config.yaml
model: "text-conditioned image diffusion model"
text_encoder_parallel_block: false
text_encoder_positions: "rope"
residual_init: "none"
magnitude_pruning: 0.7
steps: 15600
Rows from block 3 of the denoiser, named by matrix and row number. Rows with one number belong to one channel. Each number is 500 + 50 x the weight over its row's rms, rounded and kept within 0 to 999. All counts start at 0. Numbers have three digits each. After the name is the row's rms in percent of the matrix's.
# convs0: first 3x3 conv (model.enc.1.1.convs.0.weight, 128x128x3x3), inputs 0-12, a 3x3 kernel for each
# convs1: second 3x3 conv (model.enc.1.1.convs.1.weight, 128x128x3x3, transposed), outputs 0-12, a 3x3 kernel for each
convs0.31 101:500500500500500500500440463500500500500357500430500541500500529383291500500679500500500500535607500500455500500500500500355500581403414500443500500640500500500500500500500500500500500500500500500500575500500563596389500500500500604500500500500500500500500500500500591464584550500500500399500500500467500500398500500500500383500551449500403399500575500
convs1.31 095:549406551500500500500500500500500500500500500500500500546500500500500407500500576500500500500500500500500500500500500500500500500500500546500500589628500500500500500500500379500500500522500500500500500500500500500476500404500500630500500500500500432500409382500431500500500500500575500500544500542500500500525500382607500500500577500430386500500568500
convs0.32 101:500500500500500641500586500500500500394500500433500525500568500500500500500500500500500500500500500500500500500500500500613447500500500500500450500356500500500500449500500431500500500500500500500500500500595500500500500500564437346500500500500500500559419287625500500500546565434500614500500500500500500500500438500550500500500500433545500500500439557
convs1.32 109:500545500500575500500500500500500500500500500500500500519443500500401407500478543500500500500421500500500500500500500500500500500424500500500500500552563500500442500468405500500500500500500596391500553453500500500500500500500605500500500382500580500500500411500607500500407535467605500500500472500415665500500579633380643500500403500561500573500389500
convs0.33 087:500500500579595573456500564500500500500500500500400389500500406500500500500500500428385500500500500382500401500500414409500500500580500500500500500564454500559500500500500500537395500500549588606578500500500500500500420500402417389500448427500500500500439563500383500500500617618500500500500500500500500500500500500391395394500560539500500500430364500
convs1.33 068:500500500500573500500500500500500500500500500500500500500500500500500500500440426410500500500500608563500500500500500500500379500500500500500500573629500500500500432500500500500500500500564500500500500500570500500500500500500500500500500500500500500500500399500500500500393385500500500391437500500500500568500606500500592500600500500500500500411500500
convs0.34 117:525500500500500500583500554500387500500560500500500500500500552500500586500500500500500500500457500500500500571500500603550461500453500500500500500500500438500500500437500500500500428416500500500421500500500551500455570500447500500500457376500554551500500353433431500500500500500385349500542402500536564500500365500500465500467444500424500500421406500
convs1.34 101:500500500500556542500500555500500500444500500436418500500500500576500500404360417500413500500396500500500500500500500500500500500500500500500500500500388500500544500427442432418500542500588500500500542466500500500500500420500500500500541610617500500500500500500500390353435500500500500577500543605550500500500500500500500431500500500431428500500500500
convs0.35 105:622500500631550429500500454446451500467500500544500500471500433393500500500500587500431500500500500500500500500500500431432500500500500500500559500500500500500500500500555500429500500500455606624500500500500500500500500500500500500480500500449500500500500434500429500422617599500500500441560500500500550500436500500500423500500500500500500500500500500
convs1.35 090:500500500500500500500500500500398384405500406433500439500500500500500500500500373431500500500436500500500640500540500500500500500574500500597500593572597500416500500550500500500500605500605500567500500500500500500500500472500500500500500500554500500573598500500500384415500371500412500500500500629500500500500561500500500500500416415500500430573392500
convs0.36 066:500500401451500500500500500500500500500500500500500500500500405500500346500500500583620500500582500500500400500500500500500500500500500500500500500500500500500500397500381604500500500500398500500500500500594500500500500500500500611500500500500500500500500500428500500500500500500389500500500500500500500500500500500500500500500500500500311435550500500
convs1.36 088:454500452500557601500558610345285500339317387381363500500569458574500570500547412500407500558431423634500500570500433500435500500500500500500500427500368500500500500500500597551500661552595500500500548500500500500500500500500500500500500500574500500500584500500590500500417500500500500552447500500429411500500500435500500500549413500500500641500355500
convs0.37 100:500500500500500500500500500500500500455480500500500437440500344500500500589603568500474500409294500568500600500440500500431500500536500500500500500500500546500500500500500500411500565542500500500500500406396500500414351500402387397500500500529500500441500500500572604500500435414500500500500500500500500500500500500500500500455348368500500365402500500
convs1.37 097:500500500553500500500500500500500370500500500500500532500500500500500500500500500500500531500380500500500500500500500500500500500576500500500500500500418500543500500548500500500500500537500500427500500437500500429500500500565500568588500500548560500500500330387500428403500500500500500500425400431500500561500577589568500500597500500500419500426561500
convs0.38 083:500385500500500500500500416500559500500589500500500500316500439274500397500586500500539500500500500500500500500500420500443500500500500500426500382379500315500500500449500500500581500500500500500458445500500500500357500500450500389402500500500500431500500500500500500500500439500369500500391500500500500500450378500500500500500500500500500379556500413
convs1.38 101:500500500615625541500579500500500500500522533500500500500572458500500449500500500500500500500500450430500500500500500500590500578500500500564500372500576500567552500500500500500500556542500500500500500409500500445500500556580500409500500500500500414500500500548500500500500391500500500500500500500500390329500500500500500500457500557425500500433500500
convs0.39 091:500445500500449500587500500500384369500500397500500500395500500416376500500500500356500595607654593500500500500500500500500589547500500435500500431500457500500444500404500500500500500500557500500500629500597577611500500500500500603500500500500500500500500453500500500500500500500500449500500500500582500500500500441500500500500359500406500437500500500
convs1.39 087:500500500500500617500500500500362500374374408500500500500500466500500500609500414500500500500259404500500667500500500378500574500500500500434500500500500500500500500500500500500421500500500500500500556561568590500500500500500500500500654588500500500500500500500500353500500448500500500500500500500417440500500500500415400500500563500500500500500427578
convs0.40 079:500500500500500500612500552500500500500645500500500500500443500500318414500500500500445500500500500500429500500500500432322400500500440500500556500500500500500580500500500500594500500500500500500500601500596500500500500500424500500500429500500500500500500500500588500500500500500500373500500500500500500500500500500599547500453440500500222425500500500
convs1.40 102:500500500411576500500500500279326500500500500500500500567579500585538500500542500500500500500500500500500500547500500561500615546417500500500500422500500500500561500500500432500500500545500500500500500500500500500500500433500500500392500500551500628500500500500441500568500500500455438500500500500400398457432353444500424426500468500500500439439500413
convs0.41 134:436500500476500500448500500500500500551500500500500500380500500462500500371500500500344548500379575500383605422500500410500436453544500500500500466500500468500500500455557500348500500304606500575500500500500547500500439379500500435567500299603446448500500500534434443562432556419500500500500404436500500500500500500500590500500500500500448500500406500
convs1.41 156:500500604500500547500450500500500500500500500500500463500423608500379591500420500602427500590500500500500500500500482436612500500500500500600500533568500454474500530500410525500500500500403500500445591500500551500500500500500500500500500468500500438500547432500500500481500500500500500500500500500555424500569442500500500500500500476500417500500459471
convs0.42 099:500500500427414500467500500500545500415357395500500500375500623500500500500500500500576500500464340500500392500500500500500500500555500500466500500500500569500500500573500500590500500500500500500500436622500451437500575500500558635409500500500588549605500621557500500500500500500500500500500500542500500556500375500449421391500500500500500370500500458
convs1.42 076:500500500565644564500500500363376500358346500500500500574500568500500500500500500450551500451500500500500500500500500442416500500500388500500500500500500500500500500500500585500500500557601500500500500441566500500500500500500500500500570500616500500500377369500372500500500500500562579442500630500500500500500667500500500500500500500500500500500500601
convs0.43 088:500500500500500500500500500500418500500500500500500458500500500607595500574571500500500424500380500500500500500500500387500500570553562500500430500403500500500500567500500500379500500500500500566500500500500598564500500594561500500380500500500500500500579653500397360401452500500500575500384500500500500409432561584500675500500377500369188500500500500
convs1.43 099:500500500437500623500500500402357348318265251402407383500406500500657500500500500500500500500500500500591500500500500500500500444500550500500500454319421500500453500500500500500446539537561500500500500500604500609597500500500500500500500500500500580500500629542500500500500500500500396670545500500500370500500500500500500395500500500500563500500577500
convs0.44 076:500598605500500537500500500500500500575500500500390500500500662500500500500500500419339500386405500500500500500500500500500436562500500500500500500500500500500500500500500500554500500500500500500500500500500500500362500500500500560500500500500500500500500500500500500500500500500500500500500386500500500500388407450500500500500500500500335500459317500
convs1.44 073:500500500500421500500500500500500500500500500500544500577500500500500500500500500500500500585500500500500588500500427500500500500500500602500500500543500500500500500500500500500500500500500500500560500500500591500500500500500500418500500500500500500611562692500500635500583500500579500582537405500500500500614500544500500500500437500500405500500500500
convs0.45 111:500500457500500566500427408500500500500690500591500500408460470500732615500500591500500383500346500500647500500467500500500447500447472500500500500500500500500500533500500500500397500500500437500500500444500566500500500500500445389500453500500500500500500466500500500500540500500597500692500627500500500500520500500438409419500500500500544383500500500
convs1.45 094:500500500500500435446500500500500500500500500500500500500500500500500500500500500500646431500500582500500562500653500500405500500500500500500500371500500500500500563560500500500500434500429500500565500379500500500500556500500500500576437500500500500419394500500586500500500500500417500500392500454500500500626500592500609500586500500500500500500500500
convs0.46 076:500500500500500500500407500432443500441303411412500500357365398500500500500500500369500500500409500500500500500500500500500577500500500500500500500500500446432500500500420500500500500500500500500500500500500500500599500420500500500345500348500500500500500500500500500500500420500500500500500500500500426500462500437500434617500500500500500500500500500
convs1.46 094:500500500429500500454500428500500500500500500500500500500500500500500500579500500500442541621438500500500500500456500500430581500500500500500500500393500500500500500452500500500500419500500445452500500408500437425500500500553500500500500556605614622554500339500500500500500540540580629589500637500560500500500500568500500500500500544500665500423500500
convs0.47 072:500500500500500402500500500556500500500500622570610547500500500500377500500500500500500500397400500500500500500500500500500500500500500500500500500500500500500435500500500500500500500500500596500678500425500623500627500500500500562426500500500500500500500500500500500500500500581605500500500500500500500500500339500500345500500500500500348500500500500
convs1.47 098:500500500547642500500500532500500500500500500500541500500500397500403500500394500500500500500500461500500500500500500540659570500559500500500633500500500500500500538500500500500500500500500500500500500500500500500500500500436500551439500500500500613500500616500500616500350401443452455500416348439500500545500500500500500500500500585555373500560454500
convs0.48 113:500563500500500667500644551500500500500637500500500500541500500419500448500500573500432418433339385474395426500500446500458500500401500500500500500684500500551500500500500500500445500500425500500500500552447500500378500396500500421500500500500500500500500454500500500500500500500500500500500500541500500422500500500500500500500500417500550283500500500
convs1.48 114:500500500500404500500420500356348500281312371268257334500500500620500500500500500500500500500500500500444547500500500500592500500500618556500500500565500623500500500500500500500500448500500581500500500500537568550500500607500522500500500500500500438500500500397500500500440500532500624569500423500500606500500391443500500500544500500500500500500442500
convs0.49 107:500433461426382431500412500500500500636500500500500464500386500500500500500500500500500500386737500500581500527567500500560500500453500500500571601500500500500500500500500441500500391500500500500500500500500500500500500500500500500500500500500543500500500449500500500500411395500378354433500500500426433500500500500500500500500500544556500437500500500
convs1.49 095:500500500500380500500500500365500500404500500500500500500451500500500500500427500563600500500500608500543500500554500500500395500500500500572579500622500500618500500558500500500500500340500500500500500500610500500500500451500500589500500399500500500609500500500500500581500500383560500500500500388500500500500500500500500417500428500500500500500500500
convs0.50 100:500500500500427500500381500500482447500420457598654574500500500500500429500500500419599409500500500500500584500500500432408423500500450557500500500500500500500556500500500500500500500500428460500500500675602452500604500500500500367446443500425538500556500566544500407417500500500500500500500500500500500500500500500500414417500500500500500430438500577
convs1.50 101:500433500549500500500452500500500500500500500370500361500500500500500500500500500500500500432404500447500500500577500500500595500500500594652500443500547470459500549500500500500500500500500452500445436500500500500500539500500500500500500500500500500429429557500500568500539543500500572447500424500500500500387574423466500500592500500536500500500500500
convs0.51 127:562500500500500395500410500610500500500391409452500500500582554500383500500500500500597500483500587500443500500467500417500500500534543586500572500571500532500553480500500428448395500435500462461482500500470416471500542425500500500500539428500500500539500457500500500558603500500500500500569500590500500500500500589500500500500534584605382500577536558
convs1.51 076:500500500421500500396404452500500500500500500500500376500500500500391500500500500500400411616546500578541500500500500500500393500500500500500500500576500500500500500500500566580604500500500500500569500598500500589500500423424587593399500441500500424500606636560562592619500500410500612500500435311500500500500500398500500382500399420500388593500500500
convs0.52 097:500500431500500500500500500500500424610680593500500500500500403500500319500567500402700455500599500500439500500500569500500500500500500558500500551500500500500500500562500500500500500500500500500438419500473416500500500500402500500500500500435500500500500449500500500500500359414500500500500500500500500500548572500500500451500376500500500500500500439
convs1.52 111:500500500500500500500500500396413500500388411382400392500429500500500500500562578500500500500678500500589500455462500570500500500500418577500500625681500561500500500500500500500500500461500500500500563455559500500583456469500500500500500413500500554543500500500500500500500446554468425445500500500500500500578500456500396500558500586500547558500500500
convs0.53 117:500500500418435452389500428500500500500500500533409500439389500350500450458500500500450564582500563500473584500500535455500500456575500500500500543500500500440500500500500500440500500424500500500500500500457500500500500500573500500500500500598500500500500571545570552596589500454500500454500500500500500500500589586500500500500500500500715555500406538
convs1.53 093:500500500500500500500500500500500500500386407500386500500500500500589500543500555500418500571500500500500500500397500500500625500402434612620500500500605500500572469500500500500500500500421576568555536618500500650500425500500440431500500425500500630599585607500500701669500500500500409500500500391588500500500500500500500500500500500500500500606579500
convs0.54 113:500500477500500500500500500401357500500500500456437500500500500500500441500500500581440427500356500409500500500500500634564500500500500500500560535589500500558533500555500448381500500500500453429472558440454500500453500500500500380500500500500500544500500500500500500500500500500461426500548597500500500500500500545500500500500500500500319500500406500
convs1.54 082:500370500407500405548568594500383357500500500362319360500500500500500500500500500500500500500500500556560500500500407500601500393500500500500500500500500500500500500500500500500438500548395586581500500606500500500500500500500500500426500500587500500500559500699500500584500500500500383396500693500500447500500500347500500402500500390500500500500500500
convs0.55 087:500500465500407500500500500500500500500412460500460500500500500500446500500500500500500500449500500500500500500500500500583500500655500500500500500438500500579500500500500500500500500500500500414500500500500559500500500500500579500500500500500500500500500500500500500423500500500500435500500500500500500500500500500593581500500500500500500354500566500
convs1.55 127:449425500353362500500500500430500500500500500500500418500462500500500500500500500500500500500500500500560500500437500500500424550500500500500500427500500500500500500500421409382500500500500559531528519500500500500563500500473500500500500462500500500461383561500500566500500435542550500500500500539500500500500382409500500431500500560500395500500366500
convs0.56 117:500458500554397500500418500500438500500547577500500573500440500500433500500500500612500500500500620651550500500500500500500500500500445500439500500500500500500500500500603500500500500500450450500500429500500446500500500500413500500448500500471500500442500500440500500420500500439596445454500433500500500500574500448566451500575411500500500448598500500
convs1.56 101:500500500566500411599557500500500500500433500500500500500459500549500500500500500500444500624500500432398565500500500500542500500500536500500594500500500500500416500500500500500500461500552359500500500500603414500500440500431500597500559576500500500572558437533500415500362500500405438500436561550500586500500500500580588500500500500500590571385424436
convs0.57 079:500500500452500500500500500599500500500394500500500500500500446500500372500597500500500500500435650500500369500500500500646500500441500500500500500500500500500500500372500437313500500500500500411500500575500500500389500500500500500500500500500459500428500500500412500500500500500561596500500500500500500500500500500500500470500574500379500500500500500
convs1.57 098:500368500500500563558500500321326500420404357400397373500500500563500500466500441500607451593500500500500500500500500500420500388500500500675500361380396500500500500500500500500500500500500601500500500560541500500500500500500500567536500594500500408500500500500500500500593500535500500500500500500429391443430399500500402500667500500583500500500500500
convs0.58 098:500456500560573500563500500500500500410500500399500453500500500500500399500500500500500500602500500500500500500500500500500455500500500500500500500500500500500443500500454500500500500500435545555500540500500500500427500500500609315500500363500393459500388395500426368500500583500500624500500565500500500500500500500626500556500500557551500500500500500
convs1.58 085:627661403500500500500500500500500500500500500500500500461404612500500500500500500437550569500500729439500500500381500500500500500500500500500500500579500500500500500500500500500500500500421571500500500500500500500611500561500500500500500500500500500609500500586500500500582334500500240500500344660570500500500500500500500500500500500616500500500500500
convs0.59 109:500431416500500417500500500441443500500500500500583500548555500500500452500500453500403500412560500500500500500500500500500425500500410543500546500500500500500500566547500500500500500447500500598442500565500500536500500500500500500500500500381500561569430405500458500425500500628500500500500500500500561587500500500500372451500576553571357500571382414
convs1.59 120:395500500500556500500582500452500429429357416389276394451448500500500500500428500571431500500470472500373461500564500472571457562500500556500500500399500430500422500406500500500437587500500500500500473500500500403419500448458500435500500590572563423500552500500376465420417500500500500500500534500500500500500363500500500625638500500500402500500284431
convs0.60 081:500444500500500500500500500500500500500378387500430500500500416500500500500500500500500500406419577500500500500553500566500500500500500500500500500551500500500500500455500500500500500421500500500500500349500500437500500365442398234387500500604500500500500416500500418425500623500500425500500500500500500500416322500500500433438500427500361330500368500
convs1.60 080:500500500500619500500500500500500500536500500500500500428372425363219384500379500500500500500598500590500500500500500500500435500500500500531500500685546500500500407554500500500500500500500500500500500500500500500500500500500500500500500500500500373500409323383500414500500420500500500500500500558554500556605595500500594500500500444424620500500500500
convs0.61 102:500500500500500500500395500500575453500567500500596500388500500322500444399500401500500542500500500560500559500500500500500500500500500500400500500421500500500422438500500500500500454500500500500500500500675500500604500556549500500500500500500500436500609405500500500500500500500500500500500500411500422500500362607500500500500451500500500500444500500
convs1.61 118:500500500429558500500500500357500500500500500500500500500500500500394500500450558469437500500450500500500500500500500500613634402549500500500432500500500500500442538500500524500500500417500521358500500393452500398425500500500500500500546500500500500458500500429552500424500500500500560575500557500424463441500500586500531500500500500551442403560500454
convs0.62 090:500426500373412500500500500500500393575550500500500500459416500410500500381500500500355460500500500500468500500500500500500500500500500500500500500500500500500500500500500436422500500500500500500500586500500500618500500614500445356500500500500500500500412500500380500500500500500352500500439431500500500500500500500500500579456500500399433559500500500
convs1.62 102:500500500500500500500528500500500500500500500500500500500500500500448500500500500500500500500500614500500638500500500500619368552500500500500500625447500500500500420500500579556500526500500500500500500418500500500500500500500594500500500500500393500585500500641405390500500500500572500500500654500500500590500567500547500500500577500602500500500571500
convs0.63 092:500500440500500500500568500556605500500377500500388500500500500467575500412500500500577500614500500500500500500500500383279500500414415500500500500436500500500500500453500500500431500558442500500589500195451500645500500500571500500500500500500500500500397500500500428500500500500500500500416500500500500500440500500500500500500500500500592500500500500
convs1.63 099:500500500500418445500500500374500366390362379405360385441405400421500579500500500560500500500500615500500500500545500500500612500558500500500462500500500500555500577614550578500556500614500446500500500500463500500500500500500500473500448500500552500500439500500500617500500500500500500500500438535500565500568441584500500500500500500457563449500500500
convs0.64 102:500500561500500500425500500415440500416470500500556500500619500544500500500500500405500500408344500500500500500500500392408563500500500500500500368500500500500500500570500624500500500500500500418408500427366500500500420500500565500500500500500500500500500606500500465500597393399500427500500500500500545541500500623500529582500500500500394500500419500
convs1.64 079:500567500500500500500555500500367500359500500500391500500500500500500500500388500500500500500413643500500500500500500500344500500500435500500500500500500500500500500500500568614416500500500500500500500546607500500500417500500500500500500587500438500500576500500500593500500500500500500500500500348420500500402546500500500500500500500500599500500500500
convs0.65 106:500500602434500632500500500500500500500500500500555500500500500394546432500579500500448500551377500500500578500554500500500500500595452500500500500421500500500500500500439450500500500500500500500500500460438427500500500500500500500500500500500453500500500500431500444412500652665454500561500500547500500500500408500500500500500500500500583602573500500
convs1.65 095:500500500345395606500500500380500342500378433403401385500500500560453500500500500500500500500500500390628590602500500627500500500500500500500500500500500418415500437500567455500635500500609500500500500500500500544500500500538500500500500500500652583500500592500500433500500500406598437396500500500500500500427500382390500500472500500500500579500500500
convs0.66 109:500500500500500500500500500556500500500500500500500534582500500650595500559500500500369360580343387500416500454590500500500500565569500500500500500398500500500500500420445500500500500415500500500500500381500500500500500500500441500529500550500500451430500593500500500384500598500500622438500500500500500436500500500500450450500500500500424500500500439
convs1.66 084:500500500500500500500500500414373500500358408500372500592500500500447500573500500500500500402626500447500611500500500500500500500500500443500500500500448500500500572500500500500500500500560500500500435500500500500500500500500500500500500500500500500566411500500500410500500500500500500500581500500452500500500500500500500437500500500447500500572500660
convs0.67 084:500409500500500500640500597500500550500500500500500500500500500597500569500500500500500500397500552500500570568425500500500500500432500549500500621500500546500500379500500500500500500540500531555500500576500500589500403500446500500446412406477537500500500500500500500500500500500580500500500500500500500438500500500500500500500500500326345500415450500
convs1.67 105:500391500500500605500500500340500500500500500319350374500500500480573500500500500500576500565500500530453459500500500500569500500500500500500500500558500500500500500500545500500500500500500500500500500500500500500500540500500500500579500429500500540500500500417500500500500500500500588500500500500500500500577593500500572500500500563500449424500500580
convs0.68 105:442610500500500500577500500500500500448564500500410500500612500616643357500500500500500500572450500500575500500500500500500549544642500500500544500588500500431500500462535500500500500450548500500500627415537500500563500500500500500500500500393500456500394500500500587500500450500500610500500434500500500500570500415500500500500500500431550500500393500
convs1.68 087:500411399592500500500500580500500500500500500500500500602500447500346597500500500500461500561500500500500500500500500500500624500500500500500401500500500500500500500500535555500500500568500500500500566444500617500500500500605606500500500500500500500500500532450500500500500444500549570500500500500500500500500830500500500500559596500500500500444500500
convs0.69 109:500500428500570619500594500500500500500560448500613500500500500356500500500534500500603500500500680547500500500500500500422500500441500500500500500500500500500500500500464500500451500500500500500558450500500470500500500452500500500500500500500500500500500444451500500500500500500500569537500552468542500500500593500555585500500500500500500500500500500
convs1.69 113:500500500632405500500500500500500530500500565500500537452500500450500500500500500500446500588252500500500500500500500549500500500500500500500500500553500500500500442500500500500500500500500500449500500403436475414500438500500500500500500500500445500500420500500500500500500500500548500500500500500416500500391770500500551500500500500444500500563500500
convs0.70 089:566500500500500500500500607500500500402500440500500557397306500500500500500500500500500500353573500415500500500563500500500500452428500500500500500500500500500417500444500500500529500401455500564608407433500413500500500500500447604588564500500500500500433500500452500500570500448500500500500436500500500500422500672500558500446500500395500500500500500
convs1.70 091:500500500500500457500500500577500577500500500640500500500500500500594500500500544500500500500500500500500500500500500500600500500392500500500500500500500500500500500615500639500500565500500586500500500500500500500607500500500500433577500500500500500653500500587500500575574619389560500451590571500500405500500500500500376397500500416500500404583569500
convs0.71 100:440500500500615500500541500500475500384203500500460500500500500500397500582500500500500500500500500500500500500500500560500500500590500500500500500500500500500500500500500457500500500500500500609500500500500500500610500423479500500462500500500500500500543500500500500455424500500500500500500500500500656500568500408500500500500500500500500500500500500
convs1.71 109:500500500500336500500456500350500500500500500500500500554500500573432500500500500500590500500500554500519500526575500500386420500500570445500500500604429500500421410500500500611500500500500500500500427500548500500500554500500500595553500500448500500500603500500500500500500500500422541391468500500566500500500711442500569500500500473500654500500559500
convs0.72 115:500500500500729426500580500584500500588380500546548548500500500534500500500411434384500500576458588500545562500573500500500500500564430500500500500500412500500500500461500500419500500452500500476461500460462555500500500500500500449500500500500467453500436500500500500500500500500500500500399399500500500500387349500500500473500500461500364391414474500
convs1.72 140:558500462439500500500462500500493500500500500500500500500548500553464440500500399500500552558500500562500500500500500566371500500500500500500500500500500500538500448500566500500500452377500500500435500500500500563500540500500533500500500456500500500500500444500468500472500500500468637555500500500445500500708500500500500500500500500500548564500545500
convs0.73 116:500500413500588500434544561500459541595500500500500500500500500500541546500563500500575500559214500500500500500500500550500500500500500500500500555571459500575500500469500500500500500444500610500500411455500500500433500500500500444500500500500500500500500500500500500500529500447500614448554500500500500500449500600500500500500500500529500500500500500
convs1.73 126:500500500500442500500500500500500500500500500500500500544500500500500500500500500454500500500316500500500500500500500500478500500500500578500500500545612561500500500614500500500500500554500539500500500500500500500500500500500522500500500500500448500526479500500577500500500555500572500560452576500547575500335668500500649500500500500500500500500500535
convs0.74 106:500611500500595500500500500500394500613572500500500500500500500597500500500500500580601500465500500500500500500500500500500562500500579539551500500609500500500541500565500500500500535500500438500500614559500500418555500500500557500559561600500500500500500500560500500500394500500500500500500500500500500500500426451500565552500500500500359540500500500
convs1.74 079:500500500500439500627455500500500500500500500370500500500500500576500500550500500500500500500500355610663607500500500500595311500543500500500500500500500500445500500500500500567500403500500500500500500500500607500500500500500432500500500500500595580559500344500500500500439500500500500500500366500500569500500500500453500500500429500500548500500500428
convs0.75 100:500500500648500603500500500500500585500438500500500500500584500500500591500500500622374500761422582500500500500574500500500500562553565500500545500555500500586500500500500500500567500500500397500500381500449500589500500500500500572564500500500500500500598500566500552500576500500500707575500500500500560500500780581567500500500500500405662500500500500
convs1.75 078:500401571437232368500500500366500412385350414341380393500500500500500500578500543500364447327500439445500500500500500500500500418500588572436500420187387500500577500500500500500500500500500547500500553587500554500500500500500500500500500500500500500500500500500500500500500500500500500460500500500500500500500425500500406500500500394500500500500500425
convs0.76 083:500500438500500500500500500500500500402308428458406500500500500500500500500500500500500398500432500500500500500500500500551500500500500500500500500610500500500500500500500500642500500500500500558500354500500500500375500500420500500500500500500500500500500604500500500500500365500500547500500500500500500500500406500500500500564500500418569500500500626
convs1.76 084:391434500500367500500435500560561500500500500500500578500500500500500500500500500446424500410436500442449557500500581500500422500500500500500452421416500500500500589500500500500563423500500500418402500500500500500500500500500500572500500500500500500500500500593500429500500385500500361500500500421590500500500500579500500500500500500500500444500500500
convs0.77 105:500589500500438500500500500415431500500428500500500500500600500548500732500516500500500500535395500500500500427500500552500420500500500577456500500500500452634500500565500558439500500500500500500500542500500500500574500500500500621500500500500500500500500441433500500567602500657500500500500583524500500592587500554500633500574500599565500500410500500
convs1.77 111:463500500500500500500500500409378390401375380353394384500603500644500500500500395500551500435500500466500500500595621500373609535500446500448500542537612500500500500500500558500500579500500532500500500500550500500500540563500500500439500500500500500439615500500500397500500545500500500500500500395429584349572500500725500486500500500500363591500500500
convs0.78 111:500540500617561500500500500500500500500381605500580500500566500500500500500550500500604542679581500500500500500418500500596500500500539500500500500557500500500500500500500553500500500500500500439500500500500500384500441500500500541500500500500500500500500568500452500437500500500500424500500500500500500577500617500474500500500500500453500500500527500
convs1.78 110:562500500566330458500500500500500500500500500500500337500500500500599500500500500500500581500658500500500500500500500500586500500500500500500529500500304500544551500500532500500500500500556568500451408444500419500500500500500500500593500500500500500500500500585500500434500465500500394469500500434500500500500401500500594424500500500500592500500500500
convs0.79 099:500500416500630500500500378500500500500633500500500538500500500500500608500500457465500500500674500500565500550500611500443500500500598500500500442500500500500500500576500500500500500500567500500500593500500500500500500453549500500500500537587442500500500500500581589593500500436500377597500500569500500500500500500500500500500500500500433614500500554
convs1.79 096:500500500500500500500500500418500500500500358351347367500500570500343500500500500500557566500423500427403500500500500500545500476392438500500500500443500500500500500500500550542500586500500500500500500500500500500500500500500441500500500351443500500500500500641598628500451408409453380390500500500500500500500500500441426500430436368560500437500500456
convs0.80 104:500500500500612620500500500500500500500422500500564500650631500500774500500500500500500500539500500500500500500500500500500399500537605500500500500500454500500500500500500500500580500546500500500500408378500500628500500552437500405566500415500500557500462632455500241500549500500500747500500500500500500500500718291577500500500500545500547425500500500
convs1.80 143:500500500500500432500500500411464382377369347411500405471500500445500500500415500500500466500500500460500500500556500500382500500544500500500500546414500500500500500500500406415500500500500500584500551438500500445383500500421500500445500554500454455500500576500456500500500589500500662500500500500500571500500665500500577558530500546571500500500500500
convs0.81 100:500500500426500577572574500500500500500650551561595500500603500500500500500570500608500500446500500454500548500444500500500500500500500500500500500500500584600500456500544466448452500433500500420500500419500500434412500500500560500500500500654500500500447500500579500591500500628500405500500579500500402500500500421500500500383397500500369421558500500
convs1.81 093:500500500500500500500443500500397500500500500386500377500586500391500417500500500500500500500500431536609557500500500500582500500448500425375500500555500571534500500500500500500500500500500500500500500616500584557500592500500500448500500500427500537442418460500638682607573439500500426500500500500500442500500426500500500444500500591452500500500500500
convs0.82 097:500584500500500500500500540500449500500500374500500500500500500447500500500500644500595500531500500500500500500500500500579500500500500408500500567500500500500500500500553439500500500500415500500500616500500500500434500500583500412500569500551500420500500500607500416500500364340500413500500500500500395500500500500556500571500381385500500500500500500
convs1.82 079:500500500408400500500500500500500500500500500500500500500500500576635500500500500500428500641652500449500500500500500562500563500500500500629374500616500500500532500418500500422500500500500500500500500440500419500571500500548500591500418500500500500500393500596655500613500500500405500500500500500441500500593500500500500500500500500500500500602500500
convs0.83 083:500593500500500550500500500446427574463500500500500500500500676328500500584500500458500500500424500500636500500500500500500500500568500500500500500500500500500500500433500500362500500500500500373411613500500500500500409500500500392500500500500500500500607500500572500500584500500500500500500500500500500500500282448500500500500407500500586500500500500
convs1.83 103:500461500394366410500500500371319376352329393330332391550582590409385500564460500500500500500333542568500500500423556500500537500500500500403500500447500500500500544500528500500500500500553500500500405500500419500500500451500500500500500500500500460568570426500500500500544578500500500452564544500500430465585588500500500500500445447500639500500500500
convs0.84 093:500500500656655539500614500500500500500500500500500500418500604566781500500500500422500500500437500500500500500500500394500448500543500500500500621583500500395500500500500500466500500500500500500500452438500500456500500500500500273500500500500500581500500500500500500500405500500500588500500500500568500542500500500500500500500500500500384500500500500
convs1.84 131:500500500500500500500500462500500500500500500500500500553430500500707608540443500500500500500500598500500500500500500500340543500500500500500500423668500500461500500500500500530500424500500500500466428457422474456500500500500500500585500500500500500500500634500500500500421559500500500500581500500500428446500546500500626500500500500500500500500547545
convs0.85 087:500500500500441500500428500500500428564500500500500500500500413533500500545500354500500500500439500500500500500500500372433500426447500500500500500446500500420500500500500500586500500500436500500500500500500573500417500500500500500410427500500438500500406441422500500500500500500500500500595571500500500500500369500618500500590500500500382500500500500
convs1.85 093:562500500500500500500500500500500500500500500500500500441601500500561500500500500470456500500500500550438500500500500500500500500500406357500433500546583377500500500500500569564500500572500500500500418500500500500500576594592500500500500500500500500500576500453500500459500500500500500500500500500500500643500500500500500500500430500500500500500500500
convs0.86 112:500500500500500500500500500500394532500455500610607638500500500500543500417437500500337566523441500500409500500455500626500500500461363500558500500428500500407500500500500500500500500456500551500500500558500500500500536623500500567417500500407500500500500500461500500386500616500428582547564552500500500441500500500500417385500560431500582471500405374
convs1.86 090:602500500500589500500500500549500500500500500500500500500500500619500500500500500500500500466376500500500606500577574500592500500630500500571500310347433500500500500500500500500500500500500500500500500500500500500627500500500573634500500500547500375500500500403500424500500500500500500500500500500500566500500587500500500500500500500500442500500500612
convs0.87 120:500476500500500500500500500500500500597597570500500467367388500500427361615500500500500500500443440364429582500500500424468500420500500500436456500500449500451542500500500500500500500500500462500449500500542500500500500438500398385500500500625325397435426500452500500561556500500582429500500557438500500500500534500500534500500500500372318500500500500
convs1.87 106:500438500500500500500500500412376500500500500500500500558500500500500500500447500448430414500417448500500500500500500586500577500500500362413404377461500500544500500500500500500500500500500547500500500500500500549500573691632500500559500500500500500366500473466500395454500500572500500500500500393435500500500500500568500500548500500500466470500500500